config.yaml
dataset: "rendered scenes of coloured solids on a plain floor"
image_size: 48
crop_scale_min: 0.8
encoder_norm: "rmsnorm"
encoder_head_dim: 64
encoder_shared_expert: false
decoder_blocks_per_level: 1
decoder_attention: false
learning_rate: 0.001
epochs: 8.7
lr_schedule: "wsd_sqrt"
warmup_steps: 660
Rows from block 3 of the encoder of a small model that predicts nearness at each pixel, named by matrix and row number. Rows with one number within an expert belong to one neuron, the router's apart. Each number is 500 + 50 x the weight over its row's rms, rounded and kept within 0 to 999. All counts start at 0. Numbers have three digits each. After the name is the row's rms in percent of the matrix's.
After each expert's rows are labels from the 100 images, of 14976, where the router gives the expert most weight on average: "top examples" is what is common among them; "peak at" is the part of the image that holds the peak. Only what is clearly more common there than usual is listed. The data: rendered scenes of coloured solids on a plain floor. In brackets: how many of the 100, against the usual share in percent.
# router: router (encoder.blocks.3.mlp.router.weight, 16x192), inputs 128-191
# up: expert up (encoder.blocks.3.mlp.up, 16x48x192), inputs 128-191
# down: expert down (encoder.blocks.3.mlp.down, 16x192x48, transposed), outputs 128-191

# expert 2
router.2 094:477496476432502516480530547569515591490510477514449542514643528501510539516481526353479447472521567509534596450527530532512562559523483465540435518399464508517551542489538458499526580429352398
up.0 128:536466421481502515547476514567506534450555466490519452398464438544468458580407515509525455445563533563492520578483504442462498451528480519523397536506500493450607513505401444528518536549515461
down.0 128:551456514497525562546426437455495428443359444487543409355479421459553489516478457519520451557584493528538512524432523492519482454485658530502483539495538516479519500591480489506585462546491444
up.1 099:511467478473509513428459520512518446431342530449591540459554403497582437513496426488527492515494517508517494479505461513566495378522540522435467506485491497470523491553544552561561440551488510
down.1 096:460525442536437480540504464381515456449471558449542464587597503515542593496458500541443533522510438489406513506546454503614497496453425437425484445480544464484497487495496444461539531532469517
up.2 092:400506481449569492487560516551569454415527494426497566528507500474544477463523639447471567502508547443555460477548397492551444506457482404462481443473498515460485450503497514503497446506457390
down.2 095:465465507450514470466555454552557442466553439431490579582535438473487439383510582597476548503477557387547479474454521471566477543430485502481519391492474445502437486523479467522425427490492524
up.3 096:401492593483558468425542458571516489491459397513412554550509412524639501462470562453395470575491470444430482503491465449618409502544575507411484547460446517386568532548450497423475375519463428
down.3 098:546491493518474557520452508485553445403508504454478509597545549554508467451525608517447540508493491453527426368454533442516446510395476500477491440461516511521419442501519463429447531501500539
up.4 071:371508534489610487432570554472553421433497554482449558473479417458536451467487590422518498536552447365495382540479460541582403433459539424443421524477466525470539433492481449515495414546451404
down.4 074:486512556488470629474470479400486448407544494443486580613527485494471447412596550459390494494494499425426456420505419439539444481463482549505522490536481447562441516497476504493501428521546559
up.5 091:489564539548422488503455527414484420393422578473534531478538482501515454441490418482447477544430427475492446375523479465582512446433506440420525544396459413541456473424439501497500485543459521
down.5 088:394510433473574499459512533409502501475499628454391483566544516514463492434563421479405447545491485475461433420578399462603500475430469480426529444450484497494449361487541485480468391548443533
up.6 098:578549549468471486582333451477568460463441494541536492495470496572451455437541536439458444545523490551583503439482564433422506498460556491534495509487499501497505507491498508490485532486443454
down.6 095:467434501562535573487534461475420466509531561381466464521472518477484523455516458498361578510438411479460465460536439496549524555504516446478525470461427491510457413447454528529513537491527549
up.7 106:365463473553597483445603494544459543534599461507485601558546499448600539471511519481511590460516572423476502501490461558550485535517489483550565466500507466504485512496453532520435477479493492
down.7 108:504548606459522465554487536504514469436582532574519596450445573500412390466487539611612470518530543516525475463531459479387506494425471481539514459532511528548379470528464547531531486547519509
up.8 078:446440520455519539457506555421576504480467501461362487514455449532494459425465485463484498460546491451510462581499470542507424426525516466461410517528422551421606469480498501520488512529496382
down.8 082:472470480602436528517420430346526400347495464501538500537442507551470554473518505476456493521549450449497445498435491456556444459464504475465533492551490506495456483550397478492528418570579585
up.9 089:425519484495560468481564489586467516559545538484544641606637586486581573496549541474523605500519562415461495427509509499592540565517495487554573485500500477562470529492493481489383537472488513
down.9 098:526591655445511425544555583557494531513556505532472567484482542433431402454477547580600473497467587534569508470496508498436548516427519533503531474531522539572435506515520568544463482468505502
up.10 082:475478569445568508503469584439571509496407520500347467472510456557496469480374555455570549451558465499491445528534477485515435442509493475460416500522496521406610462475487436566450471580480432
down.10 078:441426551524436574545469435361505405449434489502533560561562442523574535504499498514448421561533506439488537434389493443625492426511543489454536535508438486419495524535439486483511406567591576
top examples: light from the right (72 vs 25.4)
peak at: middle left (35 vs 11.1)

# expert 13
router.13 102:553545556355465484550422612464510563469453511519516591569540652596528486538456485493509507556443479566587501443578525468443554590437455435438582536525503581585530483499592503462518455552505541
up.0 101:459440592535511508497485479514637534459431428590520389491469479501471505503503500485555492478550453492404419575457410580462454415564524421507539451470497512461406405428527535511530460561473485
down.0 102:511428577451527521510513484525560457527416553488536477498540472569578448538527476499516533531542447467453455510369421436513470390516571537547503542537434436449513517433533488524438511527544490
up.1 099:546532489423566433463490455528475415578477546498408425371584420497535493485517460528627501550568568493472495471444467470528581477465538516524462441486483487549566533578492474567412513577519533
down.1 107:495476467640511499450471504551505477498498509582479440521511478531544505437545449638502554466459463508468462527493505520499489371460516591507370524501616416457553527508549488514450527455490510
up.2 095:529550612467421438497461411452566436478424415539471459537552488532528470464541535486420417513456470525504522404485531438513528487484513551482508502461388387503586567462515508552526485478473501
down.2 097:468557440478543511488534403472485467489489584500469443398515496434527605626515520528502466503552438500486493587481385443556421423462513515561485558527485498459499546534534452463519491495541476
up.3 114:471446450477608489484464516519537498506478547453593574473533515460509547514500474533549537569545499422522440570523563526548479518526503457485488510583555563575500467540525456500351504537550534
down.3 108:521475433525541480498524530499513492470494565530570544593535581547516460471491426522537534487439494598512515450559506485387519461490475538490475454545549532525574527523570481545493568479478488
up.4 112:511504584502529531521519484518533483505588435519480456563479527554523420517510527478424427537482471496459547528542539493480503556561599470486514530472496522520367465499467497437578467523478463
down.4 102:511468477554525484513500498471560462532553517486465408489478453497505460471532522602469515493566470458446414601379523553497383514468570496478436554518553454476434433477464473594478476522540482
up.5 089:590473488483446467502496505543415499498517357464535560503508528532569501583377562488467487367465513540545588461475561446476544554545471497527551575556517488443518616512461483449597501448500502
down.5 088:454515398426562440459554456536532456515503468414485543475480539354454500462447570542488462528479539462537541484522498496490545580500473447450534407415473533495488463539409493485517451488444516
up.6 115:420483412604483503466508487457448485533568529533443476520511470467512648485497470480567520497549541443452456554459517505595414486446437548525443508495540443446418496574433450480398479488482503
down.6 132:420493487510458475498523421470480486496467542474492428523537386470534590471529440546508547570564485420499429514411532459652420444406459540490435539482447445451449525472478449456454534488525494
up.7 091:543488540584444440491529450514547505531509347463456448412513555509476479522446545474435369405462588502530623455470544530461515494518612526555537514456476431439466577484490516425533466378472414
down.7 082:452513508467544406494513482569542535524509517473501455473468455454427530571475580642507472468549539478478489555471480453522476544535468492513557479456444522403475485480390481541531530530505540
up.8 096:474435458493585504510462503549547536494488501529637632569600559499521537523542470503561556557533471477508466518486567524499511507500537474499469512570552572589478479493557499470371542522522528
down.8 091:559510451552539480516516543465510429484527535547576551579498607581500436484538447540536576472455489572552458482514530491343469460489530503467433460531559550551561538494571548547511532513496472
up.9 095:483492515443608484414524480574468480546514561503442441387557425492549472478480440513603496550570586504473498493477396502534559486532480465565487428527439496500544536605446480554438516593526507
down.9 098:484416469621521474406502498599575503536480444573524468509502458514553478458534481622513537491471472504463496520448535545499517463535519568508384492507597430440532478533510502469421535477496549
up.10 102:426465529520543587516520497522516518391591455494579596555497542533496469539545540464455479561495418461510512543534511552496435523521585464479485572524506560533395474497471520420532469501494451
down.10 094:482437521588508460513452486506581533531541490493593448576450452574436491469538486599470524501533425490485419587439535545403370521515595543440542557542522511504451493478492508582484506522505464
top examples: cone (36 vs 12.2); wedge (29 vs 12.2)
peak at: middle left (31 vs 11.1)

# expert 6
router.6 095:553527495490591538552554492618504579518474460538560489380468529442467395590477561497589475483491559503597566474531547505418537559458525503567576479505468503561395551525525493451567461486497487
up.23 102:481513511589499448462535453460587517570512502438539478488444442507523518528408549504527560504533466489429495542529453528544392490577515467545539476541582521384464536525506464393458508482491428
down.23 091:489469460621488534497501483497498526542522555469509488566581466529446547521542435540470490442545424428532442461426445515482511466483509534535528547463489500548495485438534528517435575467496553
up.24 139:526405516522429583449549479444475467598452475466508480537528552512609615543532370495469458531438537505500567508465533530492555510569498557505501527495366450511553539537553433502552541432490543
down.24 133:495541518447521563570532550518512498500521481462508540585485570514565474461560490536444523553478435516513467474494501471505500562455601512428519567525501532560551531496552579453458448543569532
up.25 117:486522509431500471520488598477514555461498563418480511560513562552459451483486455483478420453488474530464460505481375549493423416429531460493567510463541523379554491444555534502504522452477422
down.25 122:471502613469454545567415554436577552452460442464527601574499553477473452468456542458462483495436508553476522477532457484446468547520513455462660580497458514531495543432493546495545453477471537
up.26 096:561499537479552432531513574531474575553591532437481487449436514567444409524372529502540506452455526490527533502557530517425506551531517486546555487535581541473540491567494461417485507493495486
down.26 095:448497503523528453426582495564460545550555509482437465520482504504513508522497507622509596403391531526439496556555440552436550508555457527520512457494591510493534446450616548482556515482483476
up.27 094:489450508628454592541500507503522549554513403506532453470429493547415460558460526490454512435478535486478482518499472522497485547563518488495570568482484504508384526451439595455557428553483548
down.27 095:428384494502437417586476429407542521466483472460587580586475381515433575479439501469505539529494579460478501549462498418538539539554412517484556505568464594554404501487529515555504538561494540
up.28 094:486407429496477484448510493571657568508467498468529420548485457487514555544477580520551568441558529488456510567453502447523430540604408489559481466522479481447467502439470422437544528507525525
down.28 086:489402509497500497497470456436513436412444606535580591623501465508471458377532444526509468555525443516525482440484517492498531474430471463477512477519517512504461413485511487604521532483538547
up.29 089:514520520536492485502444451537495489474391422598573562449514493434521477553509556486522492464508505513489505408457529454503511532500536493514568553467483508536407523477497533490548444522478550
down.29 088:483413492512436484502511408430522441434516456551547578563580464572530555482500521519606502540549595479448500510411498417515581474535433549542521483591437504559444530535453493555469535625546573
up.30 101:524453571547504487556421531523513555589484444470500457481444539584492516588382524507539508471515492477446510532498496489465482567590579497493608539498557611455464512511530541369539447554487572
down.30 102:427416516527468405509522486437550513498500452480511550608484396564466579475410553523533581491507567465432477520476469500522528564571430485475565467542532563519454494512527527524488490566489531
up.31 074:521507468549491521507471403538511498508372450562549522444510495433456462536553515485461476450475563471522515473536554471523536509575519482509507546458430505577424515428457520545570492506481494
down.31 078:467402435532414513525514411415523466477538500535538606566573491530510579462510454586571465548467571458478517505457486428511528462530450569471497483549438558568475543545470526555451513594583574
up.32 104:530429477453513467415459479465465536492395519556541522489574496437536641519553508504568480479629545499510544498434560533500466542552515531567483445515485592474520540548541497524518530430503500
down.32 097:511528499479466506476487491481521440541456490545506545569601541565588551484578463502566471538561501500489471407394498474530497512396565540468553494529475455562537532566560479530416480531560520
up.33 084:528447499436529497443435469492486504450325514553568540459563494397524542532507547479589502482617529498452514451487519539523439512517510500558503442481484551461441517500501463500544494485486451
down.33 085:499474579503461505504487431438561450538496477577487600580608529588539559454523501541647450530541587452493498420410511472483551492448518560496559469542467471571443537577504489579380505559567566
top examples: light from behind the scene (80 vs 25.3)
peak at: bottom right (63 vs 11.1)

# expert 3
router.3 114:459563484577504544492487509450440461529563523529378467538555531506528571450483437516511537468470423535443439499519442418545450442461475569527433559570555463466469502558486487510424461568544543
up.0 117:542441522484503443540532424548623546353489467464601492491472525534441460517445563501494477545557451472538591564432562545457555509505547413523476507530507548486473479463453496488546584500512448
down.0 110:568513515534509527502439551458515547513513464431513481443520540510402512540468505356487413499563524495530561538451520567437546533574517458545464510595539548533444531543452454430526552490441392
up.1 086:522504518529504565545424463498549446398470422507455429486517589524426541446411498534453466558453427480566504511484506462445566468429537495529429561562483473544479493562488432463497452565549520
down.1 090:504484509492512471543538481579458540491508514520449477519522448489517440522552483804505585472494485532499481469526453506503489467467508525532539503446441543496562506479587558589494558494789593
up.2 107:438397573540552555552473508448517446429457464495414553498496551481535531393414554516467583559431470425521482511536481491461573514510496516435450529544454517546563443535471546549442467575545578
down.2 104:498534508491481472569520382533510484455470498534481453563514500510472439454541486705474560512517437557519477461439452481521504459391543483518524529449437487483501517417568552559527588476658509
up.3 077:475539507471460504475490534452443594581497563438505484512550438458516533543573412485499498488569573556480467450563407537514466470498503522514582418451505522524441561460574615476520449451474445
down.3 071:520512496468525438425493535470586514494453502481457426405489556473431478478518565578544484475510611495565527537515446590442576493542499443561460435542536479555472434540519520518519519499568484
up.4 100:554573385494479534463492497500431444499533533473479475523538456506491549422508431530442516413496428557442486544471510467569446479504525510473358474505601471440518470498494455494540473440512400
down.4 096:431396500419509461429504548500545568557463547525424512465448472476551557593438528715592473496531513447431510550540483528515483484572408517462531448477443502461604454502526446491489436546605574
up.5 078:379573474492563497415492470500462536555507558527472454514508389460573541551618407488581497502556488551451469492563398518564413473451527520469566413473541506503453500490546634487456401494478494
down.5 084:514435517477486446485495554555510549490514490545536438420420507493436488563463537716547490511520563492512560536528522583442580545576450490496449468529484565530530489544533489474572543523681601
up.6 098:374430627528623544541528453509523482441392511572445527477490543476555482504465582495557558612477492391498491508548476452519497496470524503503517512558445531512491455515504475505446504603539560
down.6 095:539456515490478479598523461576436487433503475545512468511533471516478437470524486738460549513472485573530496483510496499474534482426544517533507543482423539516549528486567544581581534507820557
up.7 072:550495547475423415555482608504512482480507479455533519555481533533532476539377493493452513468424444523506487498515479516484515526487461489426661549474466506497545479506479507532520478549478564
down.7 077:517567508470543527515472475430504439475419553438503491498502419413466511545512481512485548499574456426608458507422469530566440484436538477511487542481496533545415556477512472493481552423416433
up.8 114:540567478539384482492402539492531494488585433509474469512474585541433571482436407522472448526382410522557519475559504532400590529455474487448528553526526505577483503585479538436444427523521569
down.8 104:448540487480565468412525492560499519540467537473465420521500400382497484526555489613539591464598501422537443480455442565553447482440477533504510451400491506477461518476527526532439560475503542
up.9 106:384412605536601555539519515465526450447433471512425572520494586476532513422422551515501575584415465406521472504550474486460549510476487517450502528539450504559520435540498511540445469583533579
down.9 099:528501509499490466584501411543472486432495505542489453530505473509442439484535472743475550503525446540539488467447477482509516461412522497527520553475442536526485520430582551551555596498715575
up.10 085:400548477485538536465485496466450527554534563557464453499558370455594581535597445503599522510592472566427488571525434521593435473473529523482474439500589500500498516492542614509408459480509460
down.10 086:499434486461448435470540531539537543491504482580493475469436535520511509538481561754543502529465568496495577509583502573467570558553406479496481447504459508479558474536524499503571487519730585
top examples: count: one (61 vs 19.6)
peak at: bottom left (40 vs 11.1)

# expert 8
router.8 089:488469455566436530451425451414489448488428561521577518483555474481451576487580387519533418590493524441479536460548512570527559453478501559409499440447542485572397459574538469502490471487499568
up.0 106:416457534529524477490515467513633510479473486461517470525476407468529515433517533485506597518537513485432462535512532530576426514613522446495465460463476510479493481393482549508440543500474450
down.0 103:522520535418543492538521577533493543437554417451437463590548503483518422477512523508390567459488468609503452534511453420480432595539524489491493558502444620540495510441544575505558501513489488
up.1 092:580526550556539517517547507583413489489463467526525592420569543485536465517537519452548437522478536590485555409472538478438532510484577527568504527480488414527465568527405462525456486441461455
down.1 090:528448572537470475589460520496494482491505496488503471337519491488502472462476544610574448569527585484491496485481463582461525476436583462521497455532543435483456496561434485526454469576602428
up.2 101:482440538599477634558509482545575525459561387612520374551453486487461505465488562476558539505549481537515481509423564552432525549459482507525522457469532501523441506508519551526526536469469534
down.2 096:453443461559476508473483510476484492362548475510573504562552543540576593480514554538507585506556433524469423546428502520530444464477481473499436488445578550488498456475478540437537516506469449
up.3 096:521591443468461398516527517495477516531483540629427447487539595521423530423539484480479412516484457513571512454539505478451529485423437520465453465414537476513553423495590417565503501466460493
down.3 104:551442547409407421571428503469521529481424491486454448541473466523490534471456523667386468509488484458574513513480537398497453500435455525477532504542506505458504463513601409477505439503583517
up.4 103:441533564531525474473579557496420529460574542562540634464539517451510514453517519461541460511499521515481529451514508532474502565500472467568443524505562431496518535522397513530453565416474434
down.4 102:528466561478472431558482578479416587550473580556487432379505512476476483508500476593519417475522523572492538513548452523410509459453489516574530486504560477460580472491604506535549510445570444
up.5 100:411474571489408514486505556472494532553475504490499464612508463439544540459459491490500541512537504414434430562496491533602391458562393517457540484356430499442488514459489519485474529498467481
down.5 106:465549528508450503477548499542498461496554424547485524604482583532524483450455508465388542552440532427519487446554535467569497601529444476449478495599456518518479559595475537452508458581549557
up.6 116:575480566590541508563557490549464490494465475490583539465518519562577405570502525475553469494479525579498541452515517465430521515519545532579556520508482397542501567508390379555482537528482432
down.6 117:503444584575467516576447455496479467495517483512519521376534464475506452416480558578583489556491617413469490432533471568496534466449517484514518458528477381528457511532370479581413483564579496
up.7 110:452522503528477484613535492518490617539620492566500581529555523500512563566478538510546485517475604467455566508549595488591567587560446432514548572559477538584446569495494415413481580462521498
down.7 115:488512565469451442568491553454569525557436484481521516533551393525513503553418471451550514497461519453410513458458496505562521496525480511468588596568420416545448570423491433570452534540514560
up.8 113:558434469486509386451494476537548527484467526515530484468628592609506497430490584514517460462505614462540560454474599515418571493478502508606455450514514426486563463509528405528469601415524466
down.8 117:485535522407477504534416553475399439464484530495442532539461462436554457501473463620375552503483424463493425468545424441594420477450474448454544557463452449482492451402463476479526415530568531
up.9 094:448424439534476465436461454469597483432440534440607450540539458497582495555460505492468526488524434444441466506499465607605474424494437478475481436393521427439509452436465454391543487503472523
down.9 087:421503460532558459414523540466508515441509505580449474444424541490498503530454558514529519445569501470444418564525516546565414482521421451477397485535606572415470459539508494409568438534484466
up.10 093:497469550428597504435501482539458478601485533499444574479516443466519420436493552484486507443514570352513477464529481485438450463556527506543476420409459483461583424507441518571378509486466453
down.10 092:490527469531547412474433426538513553531513541498513493459464507532440481557467544575516525415501482405549439532553491445500488417585473457517562505448527536445541464418500500419458507494511456
top examples: light from behind the scene (80 vs 25.3); count: five (54 vs 20.3); grey object (51 vs 22.7); its colour: grey (26 vs 8.2)
peak at: bottom left (41 vs 11.1)

# expert 11
router.11 091:575518459545479501499563482542490488565583495447501446534475598648520501549445477471432436489447454549472578499547510466447530534584516520571397476554442488431555519561415393463527530502492493
up.23 133:521541520544514477494489452486525499581496458528480442472505533539552584588533422542511464566528489482536527485441547518529538542500622518496603588533497577611434564542550507397494507470542541
down.23 130:474562489463491503534559490538561495524510433460548537545509380480515534476549453496547518546505502494573507493395530526556547527419575536438506550463475500590508576516525557563397480495475515
up.24 116:519509513548531473459501531444473510582507490528482486470523498519555610555527439512548506554594517501548516492372533549538526554489592517528607575530542581568443571562561494436461509480519546
down.24 120:485555555453486515522507511489553524529468432511540543543487429490475536466554423457538480541536454504551508438427544547517549557448578551444596584491484532604443583528564539510475459451483489
up.25 099:493458522515500497463506523478523469529486565455466473566476504565532420523463515489435472450468417450461499545535479554491497485535522514447536493469483487470493440468461522475576486522476535
down.25 097:499531487396483455559518463500513497447551558497474422512616534589472458545536545602516433487521510552558468537549391462498525392387450437483484492501495460507486453396549510528505468508562440
up.26 096:524507516560501563569571470529452441555505488470449425475528559574480465478538515474462425534457517530494534385541459517431568468475548568521454404463426381481525478514507508553534428495457500
down.26 092:556415564530544520494522581519441547551510549509475498519459558495544508551513596495467556467523463527469477574440511511450420593472499564573530452568550534497565496518555463538489518471504560
up.27 078:507542528483543595555516540488525400578518509473542543521558542548579509542506567465502431534512543508433512483550508491476548538534534582482387458483480449509525474559456481576409467590463472
down.27 081:548404525509493495557522489523493443486544541461515557563536545532594494537506592547457572504525488516486528557453506445479436538506535534545453474599479531464544518479503459583440573532570511
up.28 117:506510479441591418496548602464501525487521549428546554517504540512501452512434533526559584452557522540544452518476499455497407458524524480544417537532581565385549497482494460509524587496537363
down.28 114:562506463514459491473413413491497400382492428540519498436549482444508476460482458588463517497518529537426516510490518469527500428557535470562439571545434448459502566530353487580529515573562531
up.29 088:529537478456507379562479551378478451478496585435589533502519511440502488558484489529610535485543490514508464473497536437503492447495493539533449531504553526471508494472517383545514596463522444
down.29 087:538508471562492506455482437498439437447510421556500490463537491456558459404545472573420538501471502537409522522519535499505529461590555500527417550482477431489588529518387574600527496536551538
up.30 102:430580447512519490503487462506474414512506582524490566476490487400538580423525423492484522628459440458458434471552508470712519463500476401383475520462525497517480439513463467540384489553491575
down.30 130:436558495439537518396479580441477466482464591453471479522537526501510561505471438493509551500563460453465394523526424582592442476493471413445530528460553561504471431487537465411538463507437472
up.31 085:453521550421443550496439547501507527500433571538451521529551486408445528439494428428567509525563498416471438425458433551548478445407482462474543471432452514486445450420587499512473556470428400
down.31 091:459463491496471541470501525466552467549531533457489514568561530569517574584488502459457493512529495428507455541466459449568456466569488450473484568518450575491432469432523491399475484534555552
up.32 098:531528478521452549544438440499606436475523450533577508543473514511473523539502533525487486496488482445487517573509582539496543561510502471437509520497509513660375497495453491474499497486514542
down.32 097:463473438496477461568572453521490461488518541469544594562558453516543511480526496591506524535497516489612488527451442423532530433440509528455416503422488515506543510431548532593421545497504469
up.33 100:483497497503554479465495494557573521524508482477483433486443470555537506597438463497499475510490398480486525571515490532517518503530556498441533537519472565516507508555479508350522485533508532
down.33 099:492535477425480515566538467527565473506549555466489491520561479534498510515530512585535491534483499450579476509520434479513560421412506496462467460474478464581484469428569515558418507526535460
top examples: count: one (44 vs 19.6); capsule (30 vs 12.1)
peak at: bottom left (30 vs 11.1)

# expert 12
router.12 100:482561532418472513529518558551446561482550525515490531464581490464421496485490441415491414543499551511540569471545475529504568534456477422492478516487492468555428546494523465505531563470442381
up.23 091:513489532564543418487479472521648465482485512452566495402434492487507474544439501445504410519481433424551500523483527476481493479540582462458506563481505535487496472512474479443428488559462538
down.23 091:460506534492536528511446415500525444452471417488517491411424478486551487582514515520490513503517463450427456530484462437538507467544529523492512532457437500548487494492415485480514400610404559
up.24 105:450608496516567489505464456566505422454537506463477522416399426463495414438527465485475547554494458463514369434514474430575472445467530377442463574482481504517478491431415581510422506558512505
down.24 101:451562554468589514454505460503580455475422482458494536515462530477588463526533516449490557498503443412456398460480540407631372482540472513480474554465407412471480496447394424513423497547462588
up.25 104:532548521449503514557406504545462473461472561536601580513521477447491478495594517492487467540557474523484510435492487468481460489465554531559436465505478454430517575498462512506492539449493416
down.25 099:546485553513513591491431587426434499500474580543428471477477590470493491503499482555503543430538508523445455461590450598426480529544447430553540481503554479495442464451475495539569508462595470
up.26 091:491497558607580532525493495499608437399483451531542513395477468480502471507490536441600448530569489464558436515431516532499490429462619463498480558494569516521423484540479531484465414568474464
down.26 093:486494498540505584430462461475521463463489422502501523460461518489567503530503472436427545499489452440380441470466500455574463500579500524461491554486433505536510526510413521411455411565428600
up.27 095:459529487507522430488466460524547459426492473473512453396520542493508570543490479491472439583507457475511506545504446547579535456503580400414507564556510563524505509521487543423498401551531533
down.27 100:478494559526509477596456524481507491496514477439536490461463481560534474618453490509459542536522451461460417492437519482554459517482556514457573584523450526566532566491463454432456455598462475
up.28 108:567487496504457594541417427567486398542480413538478402492531474523474511510562479479437479532502495485556505455482557463450557510442531608447505484405486496603451488515546511573512452493461612
down.28 101:443522556464505471462436420429635428480451508419477555561507480468537499404493469560425481548500439363539447371454520445591474460499515476452526483498397480485462506464463496522367458520528584
up.29 099:494457486538452513611407547439535533383486546575409438496475493575459524451450582449569492499589475516476448540470546557487461471391486425523484496504565526484486443471529454474492518525484472
down.29 098:502402518577538568496441488548525478480476485420590556587536552540541508611473479456489520515499435394486442432486546466513437569562513437487550485544450579517511519487445447382439564553526500
up.30 092:468502529522502461534491528431534513418426464486526447374523486488458523502482494494537427533507461501500494513481461589516541403455574482402482543515574548519455462517556585465509427520519506
down.30 101:479489467559524484500479479493525454485513467455570465445437486513536515565470454481424511544503413453420458529473522476578484519549555507449531567478453508543552528562432421420469421597395553
up.31 089:504468553528510471542507556490506566452439429562417449410497496550468442481490512506462440434518456546487500540485536551473508464477554546447424594517522516496583499447557558498518493484511462
down.31 095:538505452515487492484458487504509473473474517446548399405479486541589489617443503478453490534499403478436505523454527466531447504488537526496508513532454428446590503568435385424491455593439487
up.32 098:510511543553555432492481478574589486468508506466478457390388496500495417515440491465479443498487419412518460536492533414475447452529586454489485568506489501433556479481425461474393542564485499
down.32 097:484531555510533469516440407536506458512485426554512457442453512500536514571543515542474489535495452479472464490524550437508538498553536557479512519446452516570520485494437494459536382592439577
up.33 091:450543512535500392514485521457492528443452473511511477394519546493463556509484480502462429552499450494499506543528490587548540440492565459393490566531566567505501481513537585436514455529522512
down.33 101:508488512549515476523478490489548478481519462428568450451468481551564495605460494487447524553508399452450473530451518480551473535506573520467579566505445498542562555537441424429482436596410526
top examples: light from behind the camera (65 vs 24.8)
peak at: bottom left (48 vs 11.1)

# expert 15
router.15 103:587528461423451415406418437472554541509437518421567476523490474476487545546486466487472523429465501499527533555536512498447455470594452496559541424503552593438541497544568509460565559426479504
up.23 112:407525468454498510448532439552505484498485500574414552511578547551511513404579435467508457589491506526488525425446439506542533443406570518444461526467471484473486484501575581496461473469466434
down.23 104:520539619547375491588430473368500506434442469543521464556485434535459502444472517512536528484511496503485421482495573512568499481421441511461555520511476431567437552471460483577538508485512498
up.24 082:506485477584453659482536511493492474487564420542407509569515582552432529436565490474420481581510498500510544470430532492459569577444530534520475509538498519599427541592528553461502445489495568
down.24 085:428472536563483484487572544550470499630424425530411454517547467472592578429492461491570515546442611526480574425496536581512567577436545548412548465427513446546531507569599500519447478489495543
up.25 100:488558468507500455451542464475527459467442525485495435497499570531406491432567498488481445566574470537545501494502456527433504457460530470543385462548532523474510485525555512496557529480510425
down.25 104:492507443548404488569580465519530480567533469496457419572615496498464599398485518528491470551461598518589572528512551544512612526426448446491470434511511464585455512528578464510482536456524446
up.26 102:461581604567503493497490513523501487406496534511468527493495521546481381435475460488502451581495493534446448454542465528559489511481553388436525539442525507511431488492380580539495513589471489
down.26 104:461461615535470571573552600455497514489436511411581549607533494480564454524487515484509584514515439470445383481453493508561362511438511611422578475457502506486483513449539544535475558526459507
up.27 116:585557531494403431546443483459487467460483528459578505482541462524496407461431435493450483474471520536507474444529546524537499461456517440486550481447541446516384491449485502560507504488480486
down.27 120:512577543459478497550499490528546429517546522439495534552486559537522444455467513473461512543412472472534533375586501480498525571471507430453567401500493483521381457522483538470478462487501486
up.28 106:462502498557497586448556525401507476457509485524506501587523481524459553459564461506509439542573447583502548577490479587501489500513526552485418506582576540523406523605532524475570456477527446
down.28 111:442555475557493470473585498476556495545479476451456395494513490440501586464511463478539443554499500575476567558479439578498592526464518502468507404478598537504562503635564557465495462509425521
up.29 092:580528512469479468625469599564493544496541501467494460520447590597486406548355500466448490465459505572459506550590520452437479579539483422482564520471525536483491436451429452452592478598447500
down.29 096:488595543493513476519559441487444424514586600604448500491481570489479463400558510599499475545433437505529509489579500546502611461467493419497496464449505443515448443478479592575503439459498518
up.30 091:497546459519416533466555482467481494543543530460416503572498544468414514347573477495379418551462537430493540417541485465525523575462472517492504463528452505546455550504568517467474480391504490
down.30 096:432414515513487532498599560544435580636574463524385504545551436528523535445461557536516583461500619487519537544537508537510557547506429502509527497496494443548568538446577515563406462462519498
up.31 086:427546503377551439484513536536503564590471539464470567546520449457613530535486506508554493506437474598522584571545457463523510511557494546468524476532500548440590518524561558463511478466511474
down.31 083:511528499463564517363479463497451451479444579581484475477505605499574443554558491606447413459534452520514481557471499427520460480565541477532472529481519512449542450521499552448560502502502511
up.32 092:471511571470563527590500545514455536538457571465480547518501485528427442470599471489524539513555523479552456533501435489438505503469613518500505472476520547538482448407527597531495505548490422
down.32 086:520503466496502456475549536564411497494624503500489556481449536475530457514486543585506623439422521477423472513493521500491529508539489492523497553493503512469523510475503504444514511449542560
up.33 106:418514526521508613504519568491517409477499502574381567514525475515561489412538516412507492581518465563460452419403462499548470503400557508469433552441484396497482470477487534533394416523428472
down.33 081:535544595568390511507462420341529439491477447505531448581479472557469490439551492557461516517507443516461456426463550582547462497444501540477518490482539411515418551548429535578526512470567515
top examples: light from behind the camera (78 vs 24.8); red object (47 vs 22.8); tube (39 vs 12.1); cylinder (35 vs 12.3)
peak at: centre (32 vs 11.1)